Rows from block 10, named by matrix and row number. Rows with one number belong to one neuron. Each number is 500 + 50 x the weight over the matrix's rms, rounded and kept within 0 to 999. All counts start at 0. Numbers have three digits each.
# u: gMLP up (value half) (model.blocks.10.mixer.u.weight, 336x256), inputs 0-255
# v: gMLP up (gate half) (model.blocks.10.mixer.v.weight, 336x256), inputs 0-255
# out: gMLP down (model.blocks.10.mixer.out.weight, 256x336, transposed), outputs 0-255
u.157:544484548516505465507471537484547440536571495555439433477429463398467463503489519444495477555505464586551593474551547495552448510462505474537602524559498495554489450514474438490485475520446512482429551457578489421470391533545519468500559508532533536388435500409530490551436505497449513491485537477500487463473538508473448518501423503551495550528490590488514488518375501553480607556491507571430564470418521441476471566474508492517534539545483506461482539506495464506475547471455475539552477565410410521542533528409511571471558511465464484534511520535532542557443573580472434554486541412478519504512441463603540499485408502519474557461590520592465517467638438476469454453541493466447479475459515513538616475484405495500487474588412565565439538475564504541595455487512492
u.158:454460532503530481494490539565428541547561573471530525457498502431519559524465522454479463461424535482544410568491569499479456497485483435494449566539531511501524532589499486602516511468442434387499610477409477530538402562410481501481474442554531527495471619508569520444481490421631470420567549506526540458404460436476509477475617403540463461486428585513441538502544473544456528468450500498538538443476495557505492459514475568506445568507587430358444445515498535503491467418475489510569585472504433448531531532539534527485523470482525554491392439525539419470483474519543498532436520400608556467533472519485500454516522468495519512453461531469347495500540513473415438501528435490457471545538570524545505551511464572419529363417517628473402465516506474497578480493552472
u.159:492593421509561524542512538575523488553503481423669492452557463506563495459494515479470471467482511563514452493515506498478474450492492496484496425521524542596438449536639458460498456539475579530458545498607404560460497597505607570472573465399519459407447568556491507484580424519526437493399440479549491462559545425492513505544428532608491399401501507506445538451497515503428522481621411447496524471485557425463455557418538366453487521435555537486543476464592567475464498521524521512492585502520411505447465423425483564499577496543459550467554446527487487502487478502525506575484533516591468422555631491521472428486521465596406466503522524431491461531498498533556474561490561547484483422529510518548419509514541513503479392447524513568513495568490408477564553510594447
u.160:432508448474562482454422471504472553487509441559563453527528542535388504481464487503468507438490456472428449535570486440550591512446573522516542561425493552448443450577488536549512523527446476610504463548540578500517480516496438487506548461441505484562526557532462363491489482485587507568420460514483514506452476582456493446476551470503536539468501493435568617499548550443464497451443530538495567486473574427604452387512401610475461455527505401509516545533393455543513497534409554497473545501511554482543480464463554567550463494532484496543474497437451481440534475460464470503440480470491542496451482488521447490416444481466592507592521468483542426512438581459544421547524443515552519552452546515474529476512448480485459546490440556474473478581588494514496469414481384
u.161:545507474417452489531509461454541467461580555545541530492472454484536596562556499491480469540568490520524449505461456599572595562514475476463506508494473399466614501491545433584630421420477552485533575479534598443465495449440518457542571535438554585519475508512443554512513527570499510467479419568443557467542485414507545512498469567460489489458475482430529573588587514449487585476502528521433537542529466509457537452500559490425526504564409558539496449401488484548472476489537563554497478412449526578528391455509523413464483523559494560508520517516568473558571557469489443576549522501474401535438457472485456410479540657470515498492516391564480525455498479505331452561424496549490519591629464446442491450481563420516453496622465621455436498513496470490542527417613517
u.162:550544577555486483443484543608527485502520400513423525601496459507471558425575418502431526455404502525539512482465490517537559456537485525582503507542592478419429458480463450513590430558439431507532471436563492450456580503558483461459409525472489411456590532517618496485545510545534482474526499597516496584458452473526506474532487477524512558468429507539464528510514525592520493454468495529520521453481549519426531572430465502490607521438514514435568573534562447484454388447434446485494494618507420411464536419476504500525429461528567443377488557570439550466577560512461474511517474470514499515494582455486531431473524511511402514566582435556485457455426511508543558526509491557471522471583544548458463571491548471541550413556508475475571448440403450461429413520533499
u.163:436534459498434540513541450548549491456490449548531457508545491486558483509593456533515491503585528563459550545548537521559565576497452472460548467550520479426536448505562534527543493513490450515487573489435495436537524440506501523473570518476523555491511508483585477453470466514484528503495513538522558444526484489547507492469452476503481537560532520473552478495466503552497415439454544523436502510503512496523447518510527507501469491509456530420458525494527471576450498490494568492437469434469548462515469472508530539503507473456470484453451525542546571498494477440534522511517486502551517587529509524562520473516525512492514500549598464485515514452583491534478509555445541457504493471479456474461598558435412494493539506621514529506508471569439547522583512500535547
u.164:533532458501494480536416519526603530454437521549466363536580474543582507468499553492480554472428503441438570478482458575530546510462509538545502458444564503526597417544444519551403480594556533572410489550465572542464519551502486551500522521553572539427478524520509545532542534551509406457491487470511430459499475382555520438621407478520530380552557471531551561463537432422449485474553551376498428495434441517512582597509473437430515442438515463449458425386545490467374518501502495493506509494545469446440473545592473507583481510460453482488532536477446566540485507430531512526567586403554519458514604489466454467478389541491472534469530503492452495525487561545439564475430524552599499540470457428574534602527553435462451550581540511541573470410440592425428462513422443
u.165:546465477504357626495534465481483530461397535521548571473520554519463528481436496492509499507530413374548547493376519497431449525520529529393572513464440486532458472458514591428459477533537441536550420484450468512500578569579428505522502588488521483494597551466600534496451411429546486434522551436485533469581493575503458396564482599490483495560457479462477467513534431506500450486575446490508548482521510618553413587495546468506540478491518387411494506510545526485490464484522426379468507502563435526480510480485475444510479510475441497492557449463463534545535487479504416477516504557506553515462479527550555448596492545506387520501522491536506566485526475501415525552518420406533510421512522538427502482633458478493458506592519523424480500577584464542468498451536561
u.166:480497523482517486599459466496529467453491516417502437498513478477390550553471485459538528521460528508533470516544475484471506455545442484445530521465444498390497393486443534552560561519516495508496550533437561533465523530471543481552507540495502494523500578464503521498500486520420472442480450560523443526545475433499426490561555449434500464459673418496472476585518450501438385561535507544528441484539497435488490549577488500549425531541519532456533507461471455506508425518506429572593458479498527520500482458583514544494597650538537539519452494477496532480426464494510472595468484465464446463548496583587551517480485512542499455492591499537416519479472575479452438543513443476553524533448500487511527477461486462459422442441486494563429645460449554431517512579515561
u.167:479555421462539519532509505493483575426522477524416465481491564568395486565478415520562577561568494493490485532504527387534534543506588535499525491542513544445538491437446580537460519403517528497507504479563540534581506504418587486469563435558509495521524559497504438492477391496687443529495507475605495514568490490372522504530506467585548551521544500485470444490516469471497540449342489445472498452499480441380474581546531533530547478564477494477525507465564445588453491484547537476420472623495503505524453561588453495509481570497502446473470556516526441559491512462406568518432508487500423557455523443522521573496569539515423475531529431526545503438527425600464443470538411459505489516537553449517474564497471456512466563479564392465578467491449460523541515520523531
u.168:554458460469440550532558535445525533545571500461509533569426554570517559552455557495498465570546518427517486474513538497505516398542531528479553502478486563538576526442479411596507547578467546471487427482490494499514438497449508513486504496438542479511458530556489565560508460637499479501455435456481541410454537438466497455462448425484639551513504379518544492568502442535548486463511504599490472479578471522502451493528522569509477374520432624448553502476551491534501548525409572419628531520529426440432530482533478460516456456528440419431450520500428567428489473473551532576645492452447460398468437546398528438479513572488531543478541515487624453535495464464487483591392584491477464519462463616524366530399466452394516487452538582566515581478444425504495442435491564
u.169:427587537484489504483451468523608497554473501541460513489576566506449524413507487494531599422559476479425488524392378529539372510538499536443515476363445502496521542512427485522575549501557467393552536487519490549522525529493576535469539495469482443494530526476498484502490508498471451523439403441554496496513555448502503563513559475418484540491596495491493556549546518466451501501503536519537482492423431445440447536564524451560460501427511453505492517502374543485524496490490474504550460422559482478536541603500395452555503440508616562516515435451545440604369486447444552533442465537515521521526482598525501535543565519454457495489631549510480572545570513415543471533536490502531436422464440483505520510525588525533407461477488557493506514506566488499529465534463532
u.170:524479454491516530459542539392454580430380564598500559571562491501395478485507452554572579493477461511485471449478442446481491579474542471533499517418510513545417474512496451468535532551521453487432547498502464491544602544445518398535471420436460556479401522538485427501472541494514497367517487551488457510469536525608478542540497506574535450623374519506534475433500623405534455457484543547526548607507544550513465484426547436474501511430481470567504460459511534458502460467515589510399625479549447546585532497519516461453488477585464570541511462539561498502534483541532475558591528467512558456557481581533507460467402496605427479523595474512488477487440534545454454483350439547540480582508579464446449559545408583430517473581475472491433501569410544454587534585422496
u.171:480400571463549418525491428558587575388494502478431494533477461453451542523501460565494480515588420524449509485505531474514515451530441463551484439568490554500523563525438591496558514464568468474501536456417508552499565547483600433534490401473550467534514532451486590487508505489492409474419339528526540562434577468515408399477440447487449522449532593467532527423454535423479589463568380534494475568462491450510517464440517511652549508550484531483500569541503521498475474530544512502641432529493445534513519484515482582367532533502436538452493559503581538473510437437552459490377466549480509396409511506580468499543464523505473452443446438479535482480528537509401481463517602366518435533486515561678525436504595460449484477507466556506462503450534472485549506653445489
u.172:558523438530597486477467481488552501503493559558531534562469446458421492483512547499492497519478534518508480545404586522450448575521463457482530436458532570423558468464464504529469596476468533495457454477488464552538537460467525491519467485540550441458480452474507427491543555476454456564526501502461453533515481501553500442619492516511600491501496531456427459592436520576577500590365590550471457537518406555517484516473480496566472475499469448381561586446516569511473506598434459483538487465527474518435429522570486486516479456526523425351503417471550579534577536500466494445414475478503443551463561511490499562401425546462551525487514487446504525625483443557473468469494566570510491423520521461515491500606529470507520592512464558463562499472555513535456527433598546
u.173:545503423446524486502486532448474466479517436476602453538437484462551484474611521483436515514528511576574541505473479490615559465440462518605457578449502517470426554579553463459536524580450503512408380558459506571483518498388533480501586470480530463466507409523500484474541483560495493531412559544512459442442567493473461399496588548541399536526499445517486490484542548535526490536485525482521489528462461519480494551477480492538445533460473528520509428510479505471591437448510521459445513499564575428575528451477580606499500505444489596428625561601459510491542521499475545545577489538547490547598438476485538572449512383474637533425482565518440533550487513472542478523529501530487507471511504563458540563418514423480498451614454469551567572597504421437514535583498477
u.174:522490548538652564587486502495538462488550614465473481548538518603519466397550461477455490502536432517539460563495525511609523406493544590428446505489503500539534559558580448569425480411511507483517452543428420475599526498517541511552562580462481479462468433477556431488488540455582485568535522426494492525464503475552515447432448479520548464512468430522436449507486474514481507562488411482585505450520613519458426555488510448412484515483542476512440474435472417475490505487472588539434463518580506514429556592443485429493435530433509516397455445606590575529487535443485514430507517526515423530519560503500494531500513548502498471603519533537552486465477453368521483473547467462441517437508571493535539472422512497500570548532593458495499437515521531486507500520577423
v.157:484459534525493509491540525480545483477441504504553448552556502516539494498408588471443475523494485469541536553433456468493506434498491549481557540466604538591400516564435475507503451500478530527563514490480571460458545443512569515519500505519446402462525479544488492466499376521506431454476522489598393536533477446495488570464532476521499558447484567556461508507506541467453488487484517529529544461510513397549455568549531533502455469478460596475488506460523418496443531402482473516587520569477498470537518429428474463524543533496520590508459497501474542446522404496500376570567522464529492443520533452483468474528540455473510526519590505494571504513486542520514532529441462482473565477492541472534531510577501542534603511444456520528533535490545469487460511507458414
v.158:584479518460377634498413451584504586456487528595517437479495541431496585466492430452470487616452511422538485582470570404528486601495421502549526497613524436480396523404560427438498454552495548481496440562463424496432490582467449552432536432447398460552498475531495564576513395531486483477473507490509518445553521518470573525528463575495512579568498404515492474472416414491473517493525473567625489440601477502509538510526539488444500482423560525417563432520444484469489523535468497514538528536617508554511491499528452493519591579489500599490514531571485510504560546588432470440586501490492467523526430390535490484414532466456508572534448426497497501526567564547442570525478502398558397473498452474403551499504517508544481521488532485519512477485561479534556511466567554
v.159:545525481549488442503506436540493462485444474539486583531455548500454512499526505536531488493531540492506411574567518526520497451505492472444468566541491468522535497506494471430515513547543459499532491521496497527496572567482544501471442509492482514489501471471476471537489534560501508460438502475534512472455579451526518469566434476538557427486565527441543478472400480591521473498445506512519514424457487440459481483418591504538531572527461482521505507449517491571530463521483445529453539557501515463515494490463500459502567468462469519447521505507543491497482553480508522507522521539527460473585498484518466498456499526532525515600514575461528458447545497568503501489435460458519487459555489471495533552448496491519497473494544460498486530540559537440557455452552535
v.160:435524502522424564506562524458540550495520463546453509642413335540486564628523450533568485402509510501444443554554442504477491479606380496559564484509486437530568502617457427547564453527432481503588535502500575521467514528493419667591369496508520558429532504567532456538391561421521503471569453496461486492470485441546544461431469461563461452424441564523529543524488562537541498472556498505515373507430513405485468572436500416502501477464444493502521451394449472480508409464465567437510403582566471490580460478414500458445429539499462569499509524439484580437540445495493494452493478483523438524494395491484492441499520466580514596421522432589471498593527531491567514462577478538574590550557590534444471547409559500527510565458436589472467534492505531607491540518526435
v.161:547513570549522517506539576387469526425381440567551527495402513486538414536466529483519539558556484448526459424499502530563503484562460486478526553522509603509413484522517435494506584523499507566457456567531504543563475499469429435525512374514600480454500554515462520444540535554537614506509467423481591510466404369535530496543516486455527574489542479548438465474616545501476559563595507540564434463531552414533531519573520509496491567488556503604500557463472519497384467463536613465457332482447526495541519590447504514383512579489548482473425493604603474560511521536496449472491456541463636501559418473487547437442572485525456461517499603460493415482516511498503458436496471582469525485434503564480504442498459479485409537527574532463607482459534419474481497609498527
v.162:472379455461506524504434484560491524436565619457501475479436575547505500557568599491608473539564548496525459500394505442500520492437477484476637507588442475599533348552503505581506577593621466468628465442410466503491472454427513415527635537396487435578505535537516499544468513518537499503438444503466628452584518420451594400562558543437447451628530572462461591486473453501504478446443479451479513521399453484499612495602495518490520500582482476560513458620443487520477517466538590481446543393483458411399428499565471440465615586430481538485446518521465414464545541562606430471529512404536545420486512505494536576404550458458578492490437550467501475491537550508518471456464467462543503532541465521546494539494420464495451517530514430584442450503418469477454581532494534
v.163:527529463539497487484522506500533479563482531486485477491531500486488507439516521509471470535501548519492548473485504496524507523504565475468511477533469526483489515464480520477530474527514523507519531494518470500502506558528495522547442449479470486462491507537532502545528515490546514544512507504520485515484430441482522504502527427435484502542515451506474501523449493515473478447524452459449497541451561530496509505524509516501530491524489551515474482499469516517562464515544518473486487508507566522477473542501536504472507466465504524527497477519547528452514501466529548514485538452488503517537496455511494501532490522529486512517502522492494490499475540479505511522458523487428440468457461447512506488512457517516451502513475487459515489503480534529505539530480489
v.164:424533472506524528406545382582459585472469430421554520544504452576521503503482468536526550428539468514546541553520499651434533479523410393477514528492594457532508453488507465498533505541506510536444450477582398518469560508420508537619527556496458482592448430428524488474459547516566419547543499554475472572464546465514483543506482496545493509493524506481512486450502470547568539411484510565537505525510545407444465499419488511568512472476501472483522511370465378535419506492550502508528499506419474448450446433508500466481518461447490378561582431610461540514599443468505392495450601512447468562546606603523511594462543481494485497504589556530522511449466521549604525509530507539462493422449423543549515542465518435486477527518481469555531471483567487520497538523536490
v.165:460482597509470487494488499556530516497497513520518506454505573476518454501503484543597519485560542504517524497489522432443513518549546496521512417527622460473490474504566485540538521446425479421417522543587451536453503480540546493493488516509489457512511483521547498451492530480536443516512498513553494445602495531525475385483483473532466502504572513487466474492480507464402515541550542454505418480519478524546497489498563546469541523500490500501512524476545479490547443575447536460475540444482487569463459530487513454554531493439443428502497522496497485487447527516452483471504599554486558510494526560520471506440505505412437492546495559510449540506500484550520427507498442488439474505494474499438472468552488566453449462503485542545552525486540513446493591519504435
v.166:503554546478559465519587558555482502470440456546440449527479472507502402443443528502485519574478550569482589465529436542489461508509504472639445595510576457534552477500453463461465490422468385526515528501548459527560373503526555387499469459655486505543517529379565448474461550524455481532525490464547493569500461456471480492476420502410464577508578607506462464464500467442446537557522428514491503478454490499444528429514477527567534530497550389544594582515447498517449537481584470575445423455546499401540445589571567550488468532498602316556418545559527431502518478576462522390547467454613440515468422532519552477564596534421473478435495433453523572569586537466505509465400500501550529585532535510378511465520454448481547418429471524542458428514495502543585592561462519
v.167:447532526473458446472485648474534435501584468534514611521504445447522437455500479512459559540544486463466478503460529516509473551512489552612533543410471508508553499583545454556407525568429463505524564459544481431469551417541466463575490473476418437489434464503453420445476476415553505521495472524395536564437485499446490487446481471495586476524450536546533497457524428565490473487471573486494460459497487539432523389504548674484579495504568489477493525555513446471575461480515488495453594449474526430481463514542546518542377577530487394562507609494466482563611552432430516493541491558387570460506522535465459475457475465454491505384458527624530500534516552429490529423566541397515550485553545486476559428537549530476494549525496537489503458505526510478514460518399513
v.168:508540532489520510537609487532597517475432511528489564554514507493453516477527621500511517577501501466408517586471617481602482483603421439477551615453541477444407467515383484518545600556564604509568434430491495632454512477490510452500480461582519398466565473474539487439563480514587450526502503479516412569495466508467521544507451420542354481610589476549532495487609573420460519512501515570490360401553545510467574551527492478485496479492553435443608449450505522426536472428576432401567432402457505496495441481533618537488458558495528518501525457553576559481393516512497499541560553483477601533467501498522589469428507529511529433505571378448511404463507525464540505651500569466515528400541539469529479489477532535428500531549451443497492482477380568550535371445523451
v.169:486529497605440492529555582504531448557539505462588505481464453583493540538412529471508500520492504530525406497533534455494526515540539488445539461525472459524456446486428545538518490501465516511561511491546561482524423502497473500468410516473475515491446570445530527511424468443414425501442492499560430473471515444553531482465443460441545459464483534544480482497549527519543459518515538517474557480622456453489540453581426488548501479487533574531510465542572500526548542564519549557423459500463553530577479487555544510495546482533593422465552533489480501457459498523533418460494434462540567468529460468518477442505518494497566390443487448492479501445457438513555534536521512522459576388486469562468494469627500441485477541521531481520584462508458501435486513518446459
v.170:510523524509461430501507324469515504487507438446535534480496493533535461476476482530487487428489441466509554547488475528487475427504572569489553484483544553456482527559492515501440518497513463477503461555582568506513522542515500476462524555506479547557470474508485533540527532581508563438507535483397454523528542463469503532503436461530478466497457538503550479477509537491523502456514527531471464509442494466523586487463462462585543476512558495438462493494494442473510550591492458417515561465474461483441522437537496495476553483502537465479494498487528538532455526542492476544467509401476475394526502470521443482478456458501526511573496505500513449492504459525513558517509501451470482540482502489484538522503474454469498517518570492457562480553433512536576503514528564
v.171:499492463342477631445520475535554363504508483517569480433473497559488580432479571561543488554554582516497580467568465534509559508510597429481564542384502445496555457504491515503511524497497457541484385586531485498502506509470599414556531410525545427479381523558467490591546418474489404483497441480590476542466474465504526459487379503517586558539567586478420569456555527441524517488445530558471455599529611501455484485426534546490509486542445524422498587470546647470489514527520430488461446485386488505464317525508592515479506560559474398538470461505464465449473476514511514512450557446546482460520510499510568552610483570517440603566430491479608441619415463577512471557412434604523446486540431363528528509494483489485478507556515380575478605439505594454532542553488382
v.172:527498444591470506527499513510471502416543372539494484493488548500525500545460483499384486497523470503477573494530434478396427527541522463476453542464517465453551477464516484444536508468548627542550540510471569521525479469493509450510488559515451478477468578511447577472489553533471478508496565605466526490517475506479572525431461505506535502509528555473620433489485462424547478539549497438398527496564544572442454481567552509449527489430453490620501518489475534448565542523498509478532480490478478510510469500514577496556485505435425538498429462496519463481459491522549528470445483533526564500557499446608498499539521571403522498490496471567504512499449623441483541415488542518444430421476497490501524450492482530498481559498591543599510483543495568473596538504462555
v.173:474480535576496527521498483477405544498539503455539582506492489431500473405537555521504512512477478515467551448547499561571435462493524573527506567544520461516517444527496470607480526506531523504452482585531495483469499565487424541530556493553546503481486463483535525437577418520569457468463586508506434502521421447535498460503482512470435472542441498547562484548489500493453537517505563539494518489511488491514517576484470489512508483385476536478501520498512436517478450430542563533505514569457479500516464442495494466436575500459493517549435546540456510509449480509468475472539531415498472436502549455461516455497552477481554485515524559535480558534439506555485459502425538444518454509503533480484488493486561485550480483483495460500483530509505569475512440501469541
v.174:524509537592600571454490528411486550407521570633610504496515547516548534548496508451587475513463603535398483605521515492480598579461515452511472485531478570555420488473471610568602518563550430520490511539551529553511544542486454531513450427466481557542575551619484539440506397445530516561519520476506469405470375516518548558456495466489482569443592540574521473424472618502602496491478446513481509520543449431466482561539562477585452538420542576535495391533523398469447607515585469518498551454484399447432484468445608464575497508494487542485491454487567476516494585522474554485477501526619414544494518495511522436456483445392578421475558519379452504404510391524491488511572479527439506401486464530491428575520417461448469490467557575554523525461411388433539500555514603
out.157:526519551552523599527470471546452516478510535530520578498519534513506541419479505444478449415493471434445520558428473508463527505486488548478485497444537548449515403543470553519494529526527524480504502478501507509515597433539460499484489557488481491628558473585499520482465508482487539509527541481442461503596487548562518467558581399483438494443426485422459472497491533555522515452554475441439471524588551519495499479564565516507448572466512417555571504428487541502532526549534504474519531467583559481448524532484462474536503549602618523498447483455434470437576475435512582515451484510459495449418524517441462477569566439478508464506413491451543460430519485490467479493522452558584515439520468437473484578514580585536436517421515447432519398458453450459500466521500513
out.158:511431420473524465428496472417533424554526445466442483565506625559433438432592507500469395508454524585492573465434512523467564406534488501501587338431541469580482516470472412504468478466490421578635433441503503516449508454500371505618466537504455511575572481566551475457440498500497579546535517366519515604452550438490479442477501386488554522477431541506465421535508411489513534488475560402574447573443499501457453542476499509461554495574500600539482502483587545506467437510510488391413551534530455483471456462527448549559532488520421521401525551446514444577526510548519554483469529442518497410509453508530503508490432459573511539545571578478554543469462502553545518507547532510632490535502663520527507461561445478464529588517501435485546549507646533451426576442495473
out.159:465479575503419491404522592379518480544454524517427465500440569490499516462521553520525434530489497417558440475469592504503484495569510535476514583521479528368526456561417458502491438527550504465519526429436538389535462397480525495590412530577493471631443407432531479497494532457475478564518565559517487554457480510538456460472628507474629495573460448507500468570432487518551434533440556526503495529478521471512470461514467513518536455479424474510470568566456448506461534449485428518488491411477563542563507559471496394538465499549538446597544567526455486565473574555524463399534561472420522518473348590500488527493524533392574524410579533520551468473546472501435561466498398470576559588575513553447588560416586515540504547572467464441550485515472555537391481462458555
out.160:442448532446542482577521462577515596575445502556523446527532522490461395596587480471536413437438534515420497541522488574406476524497425467533407546472495503471455497397556558534483497510529606529590550432449527443472466515458536506504512464369461528455561477475433471527505516543562534534539478420464480565535467422539585602462469535484491379422478546503564587597523487458558520532512424541498552481568491429451465506404524461512473565496509422488605529431518451419541430506510538451549507463370512534555532474497439479505534532511488536478522500489508469498580487422529435444500495364541498491583543466452499480488592538440442479611522464484557431542537470420471504461589520459531611500567490544558485472457492471569480557525443505576536452450546473530489627486474451
out.161:457420506536568439415435452468568510475492484532543530559457518527516455574479638609457544537412490486500567480432498426346424478489485536544568540498579543599512423546407504548441508482620466472466519553365460556592574468493453444598498435494556383570523446481447467517465461470566422524591447536526492562491464463507518518472531498535513478520564403512531500487476485489452529570484466521495512424450535515517531455508486532544460469497448526500530518514543523421496489541562448545536499512455578611449538499511430460469420480506472486501415530459451496537478548529470465525488517551482577488502539422474481498533601424467598381558477490520503544473507493454541523487524514567514425473410529638598403505485500539517455506441513448460549576507538558477468456548416510
out.162:554562546463576547575460459511527507454511566537434429429394500445480511558464534531492541582491539512501537490465512454557544553518505527519477480359471400518548475528447458506508530547613448393503588498513635558526474579635477466509567418468519575479482465538563501408416429526448487464481466415370494476590578495536541507460487577505620486504486588557538513482453494525463498417370584469433513408466453496506457465536498473615543456482423480508470396543504424488463445528539522500449496385440473618561517408422523493521575481489520535514580487457654547446514500438511504538539454478386558518493582594505526559420407450565525523512478489492475516486519552506521504468451503369470528555473422474523548440578490494533479529537388431514540581487538517523555519553516431
out.163:468497493506582519527535511482495492504573486470528525592484498493479505476534569478500560507462417467494479444468474506461500435448532508512452549520502557549448534527473497509431527487476485476523553532568509519535582550584456515559488497461482470495531543509454457545564482519551485533493534490447556491469544496451532474521517517488537493479388548513498459511513491444495544520514441459508479519454481502487497471531478489565470550455524527510495468405507545462429474473491477415520527522483481463462560505495516500481503516535516455585576488448504457519544497511467552488486504486445510501494490471541457497474499594448500418544434485448516497530484539516531520433520522554504452454491561523437460523496527486531535493436529516512483523577459470486537418498538454
out.164:605477468487556487414578494455490445453572526587544542536459543515497457483497521461559497580537505511508608547451511521441563560486393520433489586390447493488469489496496573449544580427544526538438485493555534434470453467434540492506544491497566557567485483376469503499525559499531516444595491453641525570474576521503454408429538539526367540433537522465542467553447477543638513480492469585578509503567579475521490429563463453515520435494477516496554578592392526481423475567514477452475549430444553644502501542494515544415518478448452583480525442489524415489581573436451461453517515515548479509498489441407555485427559487460487482428580455440400512569488464535532560512554473520384503488463519448445535472539465519518487523516464498477522442426494388562453490480477440
out.165:423454494553550537484446525602517463522426464532492442537510496544503509507527441407448513526503559603405500512571443507569518552504434524435476524487577592503455516474417457528492455424489522464462496493535508492424468489427467474508516541419493590516416408518478530514456506525383484530573463515427459462532517464502578536474481484494468442453579631480580468483455586437496483522449579503569461487506530517410573514501513420467525542472475511539458484580466439506538481434592569566505482509564502506520568476550519466573488483485521504475467556516491527493450491532572474552500547463508519554595413447475435477441445519554532568496462392547614535545474527457538375493539522486493486479514472605479543528474518468571502359526500512580479437495447503499509508501510481
out.166:579490547492510506509476412533530537586472425475540517476441434443597517541502523523426486497552528612519488558514402419495616502517501390568563484485510538523421539483462550539459453483410480579558499546592558497477496497466503471403483504470485524460509435524483463467487488498542565445501418403412607482487582572523590437430559533494427564501451488445546460433493504501575494486507548503543542462464396488440482571437569424430509542449524398520525454438443528463407431541526475553480559472559528500578582575450470531422420485574457546482550489564514488472488538577517499534531435537494464467437573590522509563432506530488450398532378473498471491465447470599522462552590533521596613439510455492512527426507489484479466569527479506565548502505590509563477487496430388
out.167:542523506536563551459431556478564440514500537473449451422556481508514592429529445519560373564377540459585561474452508527453555533488464530512474515557504497503470514488536507493513448497537578478551521416502517514398484613569495494578585499465551471553611455502576590578548548557500550521467449532508566519521431527535549555511445543483607459450375547476463563419536437443458383399567450556513533496531557602520487483409523433449516498481462445439428525485456581435479503455485526505438584527505480470496518491443512485481412489493491509474502584515505562394372518541540453449530451470518447474493581392527472481460442459444466530484485520532499518456433510473444575558545447523500483413478421536572528373510613545588464442571510608491474510557457506577500455557483420
out.168:513535495468488379402437535419477542423459567505580499515517499453458445577541570475477557457532435475431579486465500541486516514490511491486522505500547599499524525623515619404417514514511441566412514429586531528476555400461630451499500611509477509454595363595496476470441504520513487433458468456472465597460557469553530552581404559480493485462541601481542476516565572560498442591497448521532534499433485411426530531555451473481506392485430557479541573448499483409564442434573580526418530491455513541553477525478446525486447513569492556525606523512575443449549532631503449483352498578426527478560447452477434504480496433539475390550480426568462558517490553526556486469578507567510471495546427434509519454474423567489472501481564480444504460509516565512470489480451474
out.169:541419485445468575493468448525495531454521515538402523523409522501542434500464516521524479521490575529469440620471498411537436574418501485455557532591468494524459535463519430504501479500445540511521468551465480425405469543469395516533494514575486510510432477467497451539514464551424535464507529473414532460444452613502495490658603495580471499374529510506518572474508568513486478408546478463475502556548488614532471380377511453505502430477489495525520490545550540563462505533497503544476463560548530463443468440561608487426518577441612526510524576494492507570526526498491444551535437509511567515530475488530452507534505464520603510548576530519526490427493495486509569488490495561473550509493574484445479508483396510394491540549496441612450480479448518429460439401567477
out.170:508597526514461500457530462492484463581489459435557514460467518560569535447515507493475561502487553476493511488609532617492503508509465527453525528507435519516424489451544440600487517410447537542531511481463547464466431442518545558496518464439533492533570501442490459446592507517484567524510459547502463460494532447497516494503516445458485487483503464502466512577483463577395564564578525489462496488538477492555530517573488595522504477501459483482432522567454446504468508499521499508493357490489474449512446465472417540490480473469463543394476524374527470493504522445502464512464454419484466651489512479564516498548573528571491454511434455476516512496535538575569503488529558541630555485440436521542495434414561484502490545472548495578470519463495473543505460460520553
out.171:424492442530459455469589513604434503537535473475439606555500390471539581460502534397526511548482477405521470499420446559485472542439385474471572548479465545515517517495491486382452538482490545441464486463527472503544385418629510445530447553509511580454561561484504482485542414500470530604513475498445532583476405509434514477504504534519488452458598615398481495524512464543437544585535546556408518479483510441523495533498571463495613591467419567580525424454499545567510530502465476554437475501510447501487449523546480475554539341476542452512519536377504495529541482523495484502459495440544507563508459559506416466535580434514563475512592589519480503508531599569536572570557452632539583465454427435520444387444546479487450450541544562491440488489393570545454495470628477
out.172:507488545433527441470516548479458499457512483527585495420569537554443448385585470483473475533493551498471435485544435479464542476511554482399553513454531502499461542521417495482517468555448481519502500604454485487541484505495464596477485468318502515447510503510526515596467578573417474451482404555587585473463435564520470469442560490482558498516462500554468517507552473473475554468556408447501504452420564460533558494558551550504606466542506498544512490504451425513547483368449486581442493517521538551516503466494580499483464571572507468470446566464443441445510507454602463473481509503496523553528603499533518460487552491468462557493528467544485544467521558523594564511524546408482532532391529595489508549433554510511430412540574485512494455560412467467527624441436477
out.173:469560599456511566407531378614492512511473510618557535523552438518501522542343501546485493543513455450510421474516518466407435519572492516546484453540505435532511464405476525505444484507492521517527607468528568478511455521472457529491437520633478562476449560503502484542482557584566534477464484473501508532527554497533525476464420500497611498466494446482443451554497515490444527544545469537507480431494470549507466506505439565511543512520489524556499507499493526536416488524464525499506490473468494611380417622532503481484509440519486536548420427410510550507500483579497445492563496498447535438443491540454488471464456584564459475521518432467549541584553518512489521565547454518514546517500496484472424526518411548569549541517443502525411471476508486469518506409441446
out.174:494479476509434454477494522423470519630475497576497451459510546519449481463545420507565520508554418455453472451497527547516551549525379469522521494451470498528482494547492530417475479529440529576513487549559445526469525449515501489432511518509575478553449457626488465518550532471540493474513467572514510500491575611468490536515507538470483571542482520580533517453480491545431473492463468511510377444422511584468520577430494503610505518474495524486495404475525445580496455456498436440515500479504524615479460428408558481550486512631422500490479511489442427494493460512497513498454463437476507525572586487530474468646442472549448501501448528578479477432463570567494561531493521519548572511443453499436447518512479480435591532518535519567511561477452338559583479522529463